A small autoregressive pixel model, trained from scratch: width 128.
Rows from block 2, named by matrix and row number. Each number is 128 + 24 x the weight over the matrix's rms, rounded and kept within 0 to 255. All counts start at 0. Numbers have three digits each.
# k: attention key (model.blocks.2.attn.k.weight, 128x128), inputs 0-127
k.18:117165117160139122138122149142139120133148144154144123126126140107136101097119137125123116124118135128133138102168107126180132159134127125147137159104157105174131112137155124175132142137108132106102114127163168130142145131145176168168131106110127111142115160162121148161174100126115117134165113138160161113121135101153122106130116131112119148126110071087092123145119127110135082139162
k.19:115163140109162185187147124119104120124141152135121094142081144145157126088127098118125110133128115098105118084148133120167079169080108074153111118155164107155105163142147114139172137148113150077127101176162152133131108168110183203110156135084139089161111135105131123106156131146131050142140116213136135137138121101124102150125121128125148083161165113144111146169120086167171122095156
k.20:117162130107142155122140125132125125105142164133153148083145116088105102131155137125112186129151139123089105118121148120116171141147131119106110180166159136148145145132127142132100131116122155166126121145117117087125125161117138130113100148143153095146123106115123120147140140101124148149143159148109134138108146167108131114134117098119146078139121073118097123115118114096142143087140
k.21:106144160162118137130109099171096119117143149142096121152138117122117120156143092101149128152080145119138159103144127180100145116119165111123112143093091100115165147094108142125166125149120120129146098125119144156143092103158169134115118104109144151104108114095126098144141126147108149143138115143110113146110116179109100136110163104100094095148155169148174112134105123121137110134093
k.22:130092165119111078110136173147115142103137119083126119131121087117090116126153164141146131129146151155112128128076125129139147124162154147129142174151085153127107100146114109120099122147144107160179156105145156161127150101115144076123155127180122158105132091101132178130106195142123171154146127138089126108166119161132143115145120165112121126122133094103106141123129125139125117128153
k.23:150098103123076055129096178171161147105109102166084126130160087099102089116157149090124160150150091125175108100088167106123125107160139185099141120120099147100100103113134148125096139119133110163144152130118089140136108116116060072100141094120109108128105110082146200143112162146142223167103155105130127152135103169141117163134140117144134161126091125141153146121127153135081124117105
k.24:164090093135117072136146150115117088129112133134126103123114142120138160142102139150138154148134128152152087138126149146115151109136125158164137125122136114109115140125121135127092115118148146114144136125117154135100133171156090158126156137159085145126111127148115188104129147123132128135132138082123112107093128162165154153151134087122132146099110124142136138111093126115128105089119
k.25:116131120118172174128104099120148140143136133083136115139093157116119141163161154105122091119128114155162107139190137083146101123141124110122124101136127152131107151124144146127147096121132094099104113120112140135131113134112165131151158092113122154152118117110113109130126144109119080107111124137136118087124118105131123095149124113097149116141127092082098128132153094169118098166137
k.26:134120128109124083154125129167164160111121128125112122135112103141132123169129110122157162107125112132091124134135131096097139119148127114148123119126142128120115101151137104150152146130134151159123151146077121131162129073135115124139113077150092139128145125127141126096132160074092126112136133095140101138122096154077119141110126083124125115133071097145134128102149151157077116172105
k.27:117122092124094106102102156154160129117136137116142117114106098152124150091140139129133158090118127156109149086128107104114106108168132142132118133090126084079106127125124127146093138101204185109127167147116110127153143074091094133099147146138157144132148106124095122151150083105111174155094091142132115136145119140108152134127129158119092093127168130167142150147102111091136127098139
k.28:119169129153122121127145127101123083131091151104180110142133156147146133116150125119119139133131085120113129146124095162140125149099182163128121162126139124122139132125141114183161140122151118135097118094152123100145112125097169158104155113118129133126139147082114125101134169113169107155105129133124147134122159150138108083126134090114099124154092106141130129157147138132170099126139
k.29:158157128124127124153143132151111105123129102144139154157163152187120131126132116120111129098103123129124122110168120125093134143150148145153124124129122102127092114134088111106130127051134144160139127130106095112154126112155171055075147162141127103153148108117116121137127090101065153115128114113125137136106135138115139155104118082149149118065114121143121132111128118132105147181153
k.30:108112140098177116151133108130160129174145165110125133122167115113085125128111145122138119144171156155098141146093132133108130167149116118119159135115112140113115133152137178128108107168125128127124181113123127170178121168141160109111137153142132119108131113152144120131123172089134163111109145110119094169126116096174111139124143119143135120087144113105146133143106116119123108120123
k.31:131142134161159145150111104146094135126144144122119110150132136151113128140139101146082125108146130162129129155167102159104133155113102117118117086104158116120094112135121133117149126170121135104141145159170102111176153151143152146172120150102125131133141124112115064090140123133130091093172113181111105134156133116141150140130154127106136110153149117169114103153141132092101158150121
k.32:134155137095151149162101137116147128149145127172155134113135117144118117144132096123131138125127146111099136122121136110132110128131156111101135121114123111141126145106142147118134157099117149112140137127107119107107141144120110110168164126147117093112131138145153111123089131115116107124107139127101139117102172152142127117133152117130121109127111129145114121130163129096163111124148
k.33:118148154161132135142136103138082118161162136128142087167121155140132121126166102146123107139132099106117130100145110142146139132122121115143115125130142143157143145151142108134194117136121130109131095135140154124127105122119141162149149110090143097157135153131137110110150153148145112120111103169149136101113168129133105112124119143135125133125141101125102120185104132162149116101139
k.34:141107106136135095083101134144155132144142097123143162080100085117121133172121143114131128121140123126116095157094117113145176098159120162108137156116129129075147115114091141129099132114155125159120168098088084108105128120154095084129110132172111154109110100116110126104086160104162162139153137070110137121124124177139160141130111143155125146126115133130134157102143178129123159116120
k.35:118123134119116109077135140127131089090130130130115123123116139143144130103158093111136119125091120101118132135152141096161089121115130169138122100149113163116111111154145097118113070140125124101120119117162119112133119111159142116121122134138130120152129130126131135061161148129116134155143077152140161121151154118156108141125150146097136113083122145120109087104135115148156176145096
k.36:104144158118157159130117112095086098134156165117132118155096138131156120094129142134102101108127130109157138129146117115140138104095144124138114122123151110139107164142136115146171113128121152106101112164151136118144125164137147139154149085105139127158164129152114134121151113139137088114125102168131137116138154110121149115116118131120121118116154121146103123169130093145178124099154
k.37:131152115105116136154123111169124130133146133115115129122147130111134111162142152123119137103155125113107131120129115116114119131133147107139108140111112141135120111109101121134134124138133127120087144134112140115141146117125122126119141138141146117118153131100146117148144140119143121125145145151135106136117117143094108149143120103119133111095101163121134129148120157126150103095156
k.38:164125156108098150139135098142111109137122083149113112148117107159153122143102156149147119099101087104103127106135139134128084114135103106145126118099149172109120117142097114130148100162106153145152138139136128119117118081088142115129108143123118157104167106174114111112109090147133134124180143152139186154083119135132160137159152149135130144109127141175124101119130106127104131113125
k.39:118103099130133121114131154158109112144146084113121116135133110116130094127093131106111096157144127151145149127157145109134141100119107119134112146150119152121134129150149149132115138131097104113134139100109171136142149136150152140110140129144161109078126073125122125132116159120154112136113133140146125138122108146143106132092138090116110151128123132173121092130103091133126126154113
k.40:146140143169163120135132119160145097116142149169121136137149109095153107088148121148118131108121111135119111097153130115112145145135109157108145143129099125139089119123116152199108128140122130118146141114119118151128131113165155131101172126154109152088139129155138088132160121153128110099151107107110117128189116156105120127088134155095172125127130146114112149126125128114122129156105
k.41:146107149159124108140117169093130155139122140102103127146102105154148119091121130138091112131121130146125125132137099126146113110136117112116107131150128119101117128137090116079154121129131144117106141132130141167158111119136103113093125130137119158146146118123138153147141128131143094112096146150108073122123134154116146144139121112113156148174112122153119145137133127171114085136110
k.42:141108125123068119128108137137149113158113129114108140144138117147099130135106108151126147109129142113139101142119111153146153123132095104110120142118137146132147141143156141115130157136128087130154114095112150128087127127104152138133130123146144080134125092135163096155116127103115158151094128106081090116079119140120127137133108130167125157116139101144118130150134142135119093080164
k.43:108137116125152081146122147136118127165111108123136142133127125143120116140136138145142110133150144170140094110150124122133148164114175102201148130116156182119127122117126153112100100155129145121125164126137103115144126129138127121094126132080168115118100131156108125146142144106125125159143132126115166125085133138109095138113110128110108146143138121095136127114111127134130114111100
k.44:147085121115096105151102151131126103150169133106129131105143144142117162140105108143116117148111141149105169147127129169125122115177143135108134097099096165100157162131146146136141146151158159104130151157085106099113136101110151143104123164141159115126124157105087114158123132123132104128132107108106118162119172123146132159091134169114092161121156163115157147126141117142169140120102
k.45:099118162161109098159114116088121144153108134141120130148137113110092116105106136107148171103112121112105153168095140132153164143140123120123151145133097144117171088098108101139148141113135124130125135113144099103134156127144102104150137116117114105103136103147164132160105143098150137112167110156144107124140144128127107141119105137152130113135145152187115139136121125129097144141140
k.46:099116168110136115147106092094148162117134129103107132114104171134113096130108116173135118133142107138140152124137164163123154094166117141114121121101155149137092150108105134139091186119135159135143160123099152154132175119147145110129126148166117103111175091100100135158112108152109134125145150149108112133140099113178137087141131154126114176149126124146129118152130115117140164114125
k.47:119125137136141131118118123156161094110108114157132138109086141124160144130131140110106119107157138138098137150117150074150100157130114159143118131113121093125130147119126143122092121127138116118112125147140128115165151140120112153142131144155109144118114123135153119094162154124132122165117132102122135127158147148146148145146157158131124124118110145098118160122113146115142136108148
k.48:139085130134152144131087164132080131138132145143112140113129087145121096092102126136171127138164140129131125137130129157140147157131139079110125131106141148097107126115139126143138157148158127158109120175162125119107166190111117137122099147133105144159095131123077141153130174109115110110091137150104147145091136110145143084122162130171159149133180147108140156124121110091145118085106
k.49:102122116138128154129147122152139156144155133142106088162135130124147109135120107159107133149112120144140102108177104132136126137112122085143154112122125168178132133155160118106168122121136131147126122127124119138113110115101122166117148140122147132143118152168130143160153118102098115101131142126134155113093136089134152097157115106146117135107125154135121110168116097127120093159105
k.50:081140142152142163169115136116135132117156124107120086138125137136150125144121135148091110135144135154142149164144145096105106131133137130140127103136129114154139160114142130122130163154125150118157121135119123129160137122175131131129144113118120115128105153132109121130136133136144141078120135118141145102119126135130128160088147128126149116126120111087121114146130134167116105140109
k.51:131115163145145175151144136131125088123106152095111165080114164090131157137121131139121115130109138123148147121150135112141135156089118158123051125125101078118110128159106154144110116104076092121138095160135124169122109105162165108143138172108138137076136137086122143134132123175131105134113112139140108137165143106158090107151116165125128114076112118113110150144105179098125124133174
k.52:117165135136130128142170109136134061122101158130105121106129128123145137122155165136152110135137095086141135099128137167131169139129118104119116129136113101124093114104137111083151154101142120150145109094107158123111132120107152100168151128121112154128162109121107148153076117101137101145110095156135102157099141147163126144096190126123134124082138136154115157134154156133172081102161
k.53:126153090162155132108149131151137094139156116124161116140096130133100134146156143144094126117138125156118165131140148159127091140102138110105139154153139186148128136142131115143173144182132170085145117117142132133112118133115146146142122110097110091137139150126132093100140163176144096107123125144119160125113163121133149111149175086104126086188133136099146115159095106091156115137125
k.54:109147126155166116135159080116129142105128093150110098139144164118155136133147086127147125114080138107116155096143092136145137123143115153120128132103153131120140128133166145173144141177128157127108140116097131103092100163122137130120122124171109145122121110097137155134122161094148109119105147116130135131113117122147146111130160151150122105150145154143139152126124120101120128137064
k.55:142175128105112172197149094103132097155124103125156108166123146086127134082090113139136122114136127135137152147121113109165109104121134110115117110138114113184152143150111146092141134175129136086094109150166132131161138159133173185167124093130147135121131162122104119145135133119131071121122135181116145150146132141126150128136116134151106126144118146127136111159105122151147108097121
k.56:135129163144159108133091138127165141133151131112124085095158143161157153167107128161128158122166139155137149128132161157092115124126150119140151105139129166105142115107069129095125113162120138099160139117138092117122104170147099090123142139147108112115085149127104053125137112097131141106123146133090148132156116160133094124137140118151105156130103114119141100108121148125147119103151
k.57:137118153163115124119119130105141093143146147085137110120119124143129115136121125098120114096122132120136151101116097162113122101156109124138107120132104151110082154134132122136123104128174102121115150119127122083151114123130116159092109140095144161136146137145083100154169145130138150165092134107137133150148152128109129086166099126154144125093143126110130140118138117133117149149108
k.58:128158114126113152163168109132075113151149136129145116157173125092155101101133136138099121142106096082155119120127137096172121148102135073114103099118137118178117143157144124153157121121135099069132142150114141151153110149074179193111166131123154113149084161152141139074149104182155074127101131179139166134131143113125098124134080121138120068117171128134127105184111137134154147113146
k.59:122097148095143126088111120108111138103118101125146127122157067157105095149084149155149153111130102160100147164096149103105107147203160122140167129119152132102126101153140139085079154133160133145129177119141146134103147134169094103096129144155152127157097098134094181102120144086127154164124162075104118129132156175115119160103134152097114131137113154121126135092141130085095120130097
k.60:128123063138111126137179164106135116127085104160141110141117122147099107144135153114101093150109162125087126128110190157127140095117159117156173119140154113162110129161102110195117108164120178131115141122117123149086134173122096126137161119142133118141072120118127141120115116108143113128095134146096096129107138140122107128135145108129127140190097147128111120144134136135118141065145
k.61:130146116112138120141102118118135135107129082164137160098088086107089132114185118101150127153099113147103136141131136169114136122155105118121115123144181108115079131107138149127093098074095110100146121136137107148121147086109122130129128174111141130137116117144129125125083115104137131147129120080139174128128134167119119102147117164126083150148167108182169108121130154123146159063109
k.62:149090158173144093119112179128112117120147095111115140128126109166139105162162120137159113139118104140134113162088095173121142089162135171170127140124128122151143113101142150115109078131171105182152143139153112140151093125131111126121138126160105168109124145135119130122093091124127147117139157114143165127138108159095146119082152113128143195125121097149154105106105146131126111126085
k.63:099144102121112153150132072145114103110117140140141104154148154157124119067148096136127118101163168166145115097124096099101100141112105091108097098150114117139151154151155123137177126169112139109140137128141147155133106107129139131177115140129102125132109141147142136111130123179140098085131125198153124137146111109094101111123097106134160138167124129141091137151154145148144147110134
k.64:125118082138108140105160129130139134153131155140140137137089158104148145126135111167138102124177132148127128084111114111175112140114085156148118120107101108138114143113131102107127116145124136132111090163124146094139143112127143153132143114135127097145135108151109164144122138122141131141097133132137138092136124139135124102129106126100160083133153138099115192157144115144105108133141
k.65:131146134137129168141158110113100118146163120135134126172128123124157095132107102143083084136112122093118136115122141152123140133116120133143083156062108141161133144126174129153169086153119120076127075149142154120127171112146152148130146083082143120096140127160127121095140159126158090100114121117160126091127110140155089125109117104103127090096142107145079127162116080153151131116128
k.66:145117109116173170150112119136106167113116166142150140167123145184137139105123134129132088141185113140130100152161084135162126110098123134146082106119146132162094156135122113083179158108094089106129105153134146128159160133114174162100153141099113099117109155121149097148129142175134088119120127130116145070105136141120141109150103120142136141171127144154086096152122136118108090120174
k.67:127179101154132103084115127124197116104127101104103137123099120102117126136151129129165101133191136146133137135146141100173122123143109176141145149141149184088144125118092115133099093088059174160163113146091120123103100124133101110170120124155121089118154118157168148151108162121116136184120158085153103125160116172107116138145147112134151136081143133143109165103176145137095137132148
k.68:147106120132118113103149161119124114177159115095162128134176111113126109072118181125153106136097157160150127104146147147129131148095166170167106131101110139178131106149133179134135116145129047112117185109133147134120107095128123144100149115113113150152114120100126145135106141120164163134101171116120124138141104127124124151158113075117121095087097103145143120132131145161114134109143
k.69:128136121089080147134127151168107115117090087118106147149088133054166133164163095126125142045125116085144115164151103143131086107158143124116130075135133132142139116099144139177091112125096137175121109134114091091192165160162123102129141135137130146117110135122137119136150164101143162110108151156115122143136127115142111155097170124124138113173116149135174121138126105139141115159128
k.70:155139141127123123127160145116200127119088158126137126105152147130120146139125146123134105172131141171125166104155163118135097124122094139122098113146101126136137129115097106131146097137118133139104105149123085123183122130149108129100166100144150152126146145136129101110139148116126162124125170135113125113149121119133175109108077086116110126111107105084143125120170115097106113140136
k.71:106085161117123101124112137107153107120163148081124088105127166129124083072095125096119087112177142187174131173094102156144101091097151143101121113106152112153137120148103133100130104140127202094107160117103101137127105149162122141139130100105104055096101144123128124155155128089143142138136175162098099125108156160133120171081107166145109152141087141148118072110121099145099122174144
k.72:132107103151148189094132136127134100184128131137101082107133123163114093142147165062078130133124141127110169152108137104135154136141163126160098183101165120102146125116123104162109074148130128126116117132107142184169094157124130142111140155138132139124110132105132115091104120142104149129148134175113105113113096123118143160144172111136131110125147148128105129116157134119130119140116
k.73:107151133138100128158126088120131101130161132103102132111125119098146151106161145089152140118096098130158142130122123101120140089125105129184113120122155135103139124150106130119113069156116124140129130100157146097128171084118117159151171116137091125157102129115136171164121158147122160135071149058116131101139140154111128130139129088133149123168099129112109117154105151120110109107131
k.74:085160148116130122118154082135138103125152120118089120162112133100142188133103114147117169094137157112092150122114146100107135102126102148095166093142115126065114105097108134092118101100138085154125115121144132086107084108141148101116149101114127110114123151113166109159086117116141139143155102143151108057150138129115170138129112091154157160130079106133093122114095125122149098110114
k.75:111142175127129170123129146107113054106115147126089143143111110140158117155176139134153145149113131102119106087147134156125127129069102147114107097095114097132078181085121133115107085158128120110127128133150140088132098188155092115159122143116120135143158131102123121126145113112159137157119185112099171120112114129122112158114158123132100122139084124159127102123143099117168145110133
k.76:095137104129107140124173157127169121160148139124131104138155085126122140065104134125108162098191139101150103164110099130120169128122139160159154105115144135138129156142153151078120135138141110096104125140074140082139139127122096138126141124133152075162096125159122110098124143154129148086146109109109155137136099126153095127119128068121120138120152089069135112130093117105145116131069
k.77:151113114113121137168105106107138095142123111150110115129165108136118112120104142149129127187109137124150125159084107152080149140180126099089140112118170124116093124112107155135119114152198086147165198130094167124130119155122083126077125100120135108092087129096147119102163158148125170153095176104090130150084135125139132140122111108122110146116089121101132099087093162111093147074119
k.78:138155127122140137108124137093151115157172130163108164118121112155117114157132132141136169098139081114149123121133173108146148138113150146141155165077096090126115104160059136109102113146119120138125128124127151128186131145156132100080113111125129120126119104125127136140090119134133071143093164140145144107129135118118135143152105112086107119139127137160154115121115174117157190126118
k.79:154164099164133130128107177109155097127085142121097149163163100112184115124114109133107144158134117108099152078128142135114144093115145176114117126130120120134107133107105126113156078120146143125106139134145118127143095159104110141125120152111103131137146117135125169121146142178118124127117137134107124098104124081132167088106077137108117087132082139131166106100164123124087160099187
k.80:137153140129124126097151151114173132127087119092132152099138118140098128109164108120132139104115106099147112159102146156130144083143102122087167095122120148121148155174116165131141107107138083143121156167141154098099113126127100121123131132112160126115120126153141089094153107170101170129153106129119114101150102140105101118119105139122148145098138162152109115097111143132113151139075
k.81:140075100183084102162126139122177131172140109153124113157171144140158127128157124088151133159091138127117132124101156128058152093091148176089149133107076104090118104133107135133123160164106144128132125149132153100188074124151109123159168118099158073130104156153139148142110118150115108138186126122104131115123158151128150160148127109107133123130146121137178136119183156152123134126134
k.82:135137094157092149172153115125147138143162117143148113164161136135122110116151147100107127160106107105151136120108134121108119127132148117114142108129142073120145129118136126120122148156141121093108137134152168079098118123112108160093124114126124142117149082105103098117120106130143101140105161134106160146112118144136153135127102111102157155133140126104148100151114095110138128129100
k.83:166154125132116064140128135135094122129141109146148155095095117145111100153126115096154130094131138176099149160132128157089103131157132141109143144087114160106147104125115146096092143145139124146147168094140132110128159138100124119138086117116095124137163120152134151134083141141126126139117152149141098139078115115109125147170155117110127173149119159085147105144134147102145158114163
k.84:105104144169151189132148089078083116113146083127134084164158128126158193090120109108085141130145087113095125146132118130138118186091120155129111091104122118152122161135121133103098095140134194085107084095141139142102098141143149141179176121129104132091107172138146160124141108155087103088136095134131116102118137114144117143110131089093168144145098067178076126152165151150139099074136
k.85:157159127104152119111146116111143158158107128144127164084184161102150147087116130143140159111123105126147121149075107143146124131131179127119117106110115169124100147129107132136107120125116122109077114147143149126169129115127165157153140145121160131074122159158098155113127146089170106157145160085145112125131167128137137106116204132105146094105100111145174112178103091144113125109126
k.86:150100148158175139171086117130186091124153129134107169121180112132135136108143125166148135139089106135138131096106152126109143089155106146158125173105131180108173177118158122128111156140132149168132159099116110111115126125092089082096167098108116136118180145101154178164113137087116136174132123104087134147105155125108154129101096099159122137125134149090128082149146113151086143104076
k.87:134100146124139080160091188143123140095140139128128113120179161173103152107087124136134119108135105118138106124087131123163111130142124107142142121137106103144121085133104140122127132131110176125146132131138153122136149127076089123116089134133106128108141057131119113163095138140071126136147158104084085137135117115112142142170179135105148167146138106169138127122120099116065106132087
k.88:125197159167140152128128092143111133143169113172134107097098145155116190120125130137152099123090175112143166069119143083132133141115117113148118103157153150148190168116108094113152123132114116076116150121179179075103131130131136134131174126128145109127150113109163095125153128120122155123117113175099113102144131175127132148082118145112138157138165123129138150145079157145110117130160
k.89:136092097141093170129128165124147107154104128125133119146102155135152164120073096153137136157149130113157132092094077090139171108118100150130108165123118159150129148133148131119133132151077077111101119101105128105144097130117201113128096157076144112141209121147138123105141127185142132086119097107148110119147114128158153103106122096118172125111092126114147117155063117137132148137136
k.90:192109155150122156151170080122149095115169095122160102098084135174116155168156128109117139112138132100117095159128138165129140162091112164153120103125149118151115120131099147143172104127100127135095132139162107143166132094116116134110124136085142107131126114153147098092144144144153147139090150131167164140078143177150106095088099116126119186108120122159104119117126075101100138114105
k.91:159131135144117149167155201164123108125112082107140150108121168161134157176112147172131180130079134143092113101133160110142134122126119155104113078175140099102104150139105138097090143117095154177140181126099122132174086117156106071133122162132089104097135135125098112126153120160060127147133159158147125122090118150087125100182124128127124194133154161169167141118113113114121160089101
k.92:115157130129098156102119166131138171124168130107137130090137195090140168137138091170099067122080135134159144124148087168141121095093124106120086089105130158129098103125141110160137101119178084123088132163106108095129144143140132171125153110123113143102177192102145097129127124142113128152094105084143155140120172099120176117116147126110147101140106138095116159121110131115121139128149
k.93:145160130118095099114148154138130162134133149158145109148170138104127107144156170122094101130148119138147138105095163112093109104171114154133138103107128127131124120112109142135123128140104147176156178104130103162151153119134136063135095105149101109144137103165137119129085139110132161124128151118120127109078160102082114167112093169099112178120087103126131125136122173128088123177102
k.94:137150108096139177116115146133076089136101109116087111122145114117119131155129152127101084122121114148145134105137153106135116118158111146133126149081128169083118104147117116118122176075147116117132150132161143129119103108139147098124127119106159143087106113164094160135182173141154132143145163120123093118146124133138096117075077169117110100143144120147172090115113152169098123156130
k.95:128111105100138097079120135170080172128154091098119172100147074107099137136107122122150134078121126125104109143132154162113120121126139125144146145135117102138116131147119134154086168163119097116146111113143150131127126124145116115112144109148133104082129108161101123150083148197098137172140084130111123139133120102124158111096093173144142147094093136108126123125109100118137156128111
k.96:120135077110128034092097181143203147091138075147113218083094049145077092151088134128173192149155115170133138148065155099109150083214129154102202125112084175059149075117098130123054134124166109174194198122100112145087127109150070068094081151198081152066122112110090155169092162070109201182162166083172063169126110142132166181129144146161147145110143191122169130058147201105100133108093
k.97:142108119161085129134116147121101120131114107157107135154150121112139144105100127107117154201105094105144105118130101120127160166132108118082090112152159115120178129129146138118151104158146090123134124125149143141185131129175124153089182143127131127070133144109136095113135130103106141107143122137138132140154116111143140098172115138163098158109090145140118109159127110143159155090069
k.98:140142130112139149140108129095126146137138111154147108121130104122130116142071120104106150106112101082101094137143134177161118094101087121104153100121144137131149109152179139117160125118183132116138141054152177148107113152128107106108132091115139123101121142142144088165106126107152123111148151111145157155078149124118118102125107092149099142196136137161108137108145143131135115089111
k.99:134100150069097101101117108123147146132126124143102198134134108144095145137109164116179134108110163162123149141134141099084118110103153100110155128123111153097127108117109113123101123088125175143165159149113104134141118100143093109128111146138123145177155122130143156098168101138133157139156129095107138163126106161093109158120177126119113144080099095105146147100160171128127132139121
k.100:184132112186094134106114124119149103131075103109089148139127119068112172152169168139168124127116111113100155135121147165120148196123116119162142132114114107157163145101139101078126138157123181124130116109152156136124100140117095126098200090118143090082104134104121114109107130089097103120115150117097172164116160104105153120129135154105122156132109178130112129139086144121100145191114
k.101:119124134141144151117143109153118162122101139049149163144129118138151091138130101102112174157134131114156099174118169113103094152116147105125179166107150135140138071117134112134146132174117076121163160126142100177120139148179119114137074103124149114173120138134095113174197138124075107151134141092162082121137133110156158158131157143127127083127090162132160145110106113113109132110096
k.102:116166145130130132125121098135128092142114112118163135107128146134159150159167126124135120116116118136147142130178125114128112150066109179140082125149130084127135169135113153111138138081101139110114098142112130099091119139109164150098167141092093187100145182099130163082166103117155115107111151148128181108137175096160149137098125124109130094075112109106122157160107149099136111124137
k.103:109102131172126136141111158139152113092163155116109132117166141142110150166113111131149124089104138140147158113148192141154136152126198123103107113152131135132077129120134132095086125098167112136105110117118097114129175144113133133171079162163096117096149153149144119160109134155157093126143160121125132104102137180111113157149081074144110142133159101137140107126134134118092160145119
k.104:100112110105154142123143135114104102140119092186150123146166152135093094099131120095112138142141149108104129135131112116152147146108119137145145103140111093123099130100127123095124169160107108144107115121097123148156158115158097115102109123162161152142134075133158147113096090148171125150149150160155119099128156140071119117146114153137127112197109157145110128168134133132183149094177
k.105:101150146107100169108108140096129154163087117187124121138134122134132150088152093079123145140159104106120087139130097159117156133124139089154132153134147127137127155153193084167105084117139150098118134120114136094080126161123145122101128141135187119156091130145141153142129139069151137120119111146133183105134111145118122123079174144128141139104152115130144118144154142152163195137134
k.106:146096129133093142120134141119134110116094103128157122127159133095167122135115144101119184162137145119132127126094150125129117136191128176139135166100102130107108110182099102087166136191130105102117127106153185133088131149125136145161140136131115131129118095139175118116087137148105087138145089110136172098124153147136112110089099107169148162186184102121163105125089063132136155091125
k.107:136139147144136100113142115175155139116133116150161135104081160119112131172144155112149118128134128123124139131136164103090149165164091150151171160116138137118098112122116155126036133092080145152096133111136122130093125152146108072134097110114118162136175139136137067102127163128154131130114143089149094142110126115138128142164141144139161138116141151123141158127102140062111117078086
k.108:123170109116182078154157207157135122121142152125118118124110103182134125150101167129170155155127098101125093082074132166118147128117120123147126214133151121116162103096113188182141153121148137104106154152083065153131102113135154136118166072129108089138123140166131149120118124137146138103125112113156166146113098150104120136117145056101120174149105107104146124154149099102147157113149
k.109:146134129141121108110104155128121153103106094125172120096091112137132094117107120105137159110165143145147130099090114100114153101113141141096138122116112142148120113111135095148142144156093108119118110098122102125122095138119087165141145173139148095139118187128137104128119147065135143170117132099122097154123093137094154130132102153144108117127128127118122107157109163130124164128124
k.110:171179145121070079168105146122150135167166111136083182129097160129087092121120140085119144148091146155157107110105127096122164110105136132138098134171139128141105130100116133129123069145133097128171140091143090158112123149129103138140089162126138097128119159119137138128123099154156116154154141126119081145100114154147127124175140127117091093136145094152180119135142118069151095123143
k.111:149112140114077158158137132082123128105168128124134147113115075151117150160128111097159115176095140099155137081153170158107155178134131142150094145116132169072125104144120138109109103141123132138131116166127151115142135118135160159133111121156128098110120136135140123157127112153129137130124095109127128066156132139149124116173156108127116089110162140132136093141190114156115101156120
k.112:094145086158121143119173082161084155126140158131152095155137163134170134165118132180119090127085148099119179144191080147165140145097091140141090164152123154166119122125126093103193105186151128112110083121153201073106127120093153117150188117132093166116089110116162138103116123092128121134141095138099136148099147103143103090123171140146142120074090095097128121158111086140145123118088
k.113:142135152146130145139142103132105130111157165122120124086119109154134152087167086167143143141122126150156128107145136139117108085139149153136143115169115134105135131093131104087168159132092119140121144132162146126117097122130142102110136148119168087173107138110112157116087124132137119132103115141143110160108129147106129171102152148131143102084131139143122129119118101129117154131128
k.114:100126174102146190129114110105088136163183171121145103148143180128162131110111143112099095119082176132125107113195130140118125102096094089164075107110163118119119174113112118074132141107120133115127065113171157092159132115138160174107146117092151097153133120108114078127147092112149090051106108186101196103133156111100073104122073100105130097135128117125083109183126073113159137125175
k.115:110126162136111116118140120141136105145100109170151144110128102138107093163158108134136090143138119162160122121175072143124140122165066099117095106166121122103131154130137114106129119121150167095086101096100133119063134124110113163155149104089119133119122127106137143134179124122121136145122145164145154110161149099111165114109129178103120129156117198156120154187139122164193107148108
k.116:103137127076138107087112122104138157145144092151144181090146134107123132136144134122160163169109101168119109162105129162085119123148107112131122111108151144086137076139126149113075102089116127176154197123126151142107105094105102090099138156163097150126155151099138134140078134136124136132135142119131082165090139160119132127143154134125116114123102149091113091093148166080162135082133
k.117:122153107110138085125126115120147152134121102131151136137103147105098106135122115118110137138091129144113118125148102127086125109119122117127193116129133141091101104118084149128123152108160152197152177121057114150096101118123088095161097135183076119164143123125106154162141151144116154132104162071143110148083156159100138153115096118161132119087134098158114148095165189183117128121144
k.118:159126162109093077095095114196122127138168099148103129116143183136107121144106157146168130118059108159094143128095143111101141098107110076152144169116112144151132152140082134072081144113151142088138169158152114141108121131161143152157121158117128150112137100181090174104139129126172111138103091085137109120114110155140100125159137155134134164159124136150168109095191210085172141104153
k.119:107172129124158157159123121149088091130133176096152092135126134126178148088146129107092072162127126131095129076162139132163105148066117086129093145140137116149145150146158121086151145124120158119131048158164137143109137125110197180152140156107151146148150153108143122096120114137166083129158080192115153083126143128105114119093141146122113129109137109147106099138118089155122166149124
k.120:123103097156103168120113112155083136125116132099124166123125135130134108139118158100129138141157096144134124149114127154147116070115088099074187162121165126110086127106168145110143131128160116155106152106107099138111123143083154089117143121151150115134121164162135122163141150138144142155152117111135102133102125164155135127150132123140144139178136137143149134113123144098108111152096
k.121:177078136132165120191106151153099163112114109120092121160115149123121148115168152112104108108130132131159132118129108127137107155088146142096099152122169152152096135102135126176131109139107119094121129154144129104163130099095142156092112120125106149097136152169138084099118133136110103091120121139143125130120087097145137138141108146088101106110156146145118132165110108143147122121157
k.122:127104175097146116146107112116151117121105102130111166145107103099096087145126164100142147133118149127152080137128114112122166095159125111114106126112123122096133133143152091128111134108137137168139126135109115132163138144166110114133153122174101158138139097073099127135052168110089161132168086131130127165135117134124129122103157114133071148111150147128157111071116123128079151130121
k.123:139131074126137159146105148142116127125149082124158121136169168102153123156126091116101114137141182115094135134137151119109176145118148109123138133089130140117115111136092127119127158124136155137108125101103170156177115146111102103119161126094158168104130123136141185114092084144161136153127100137111100129137125152112073133185172164183093074130136124166112174170112139123084157152183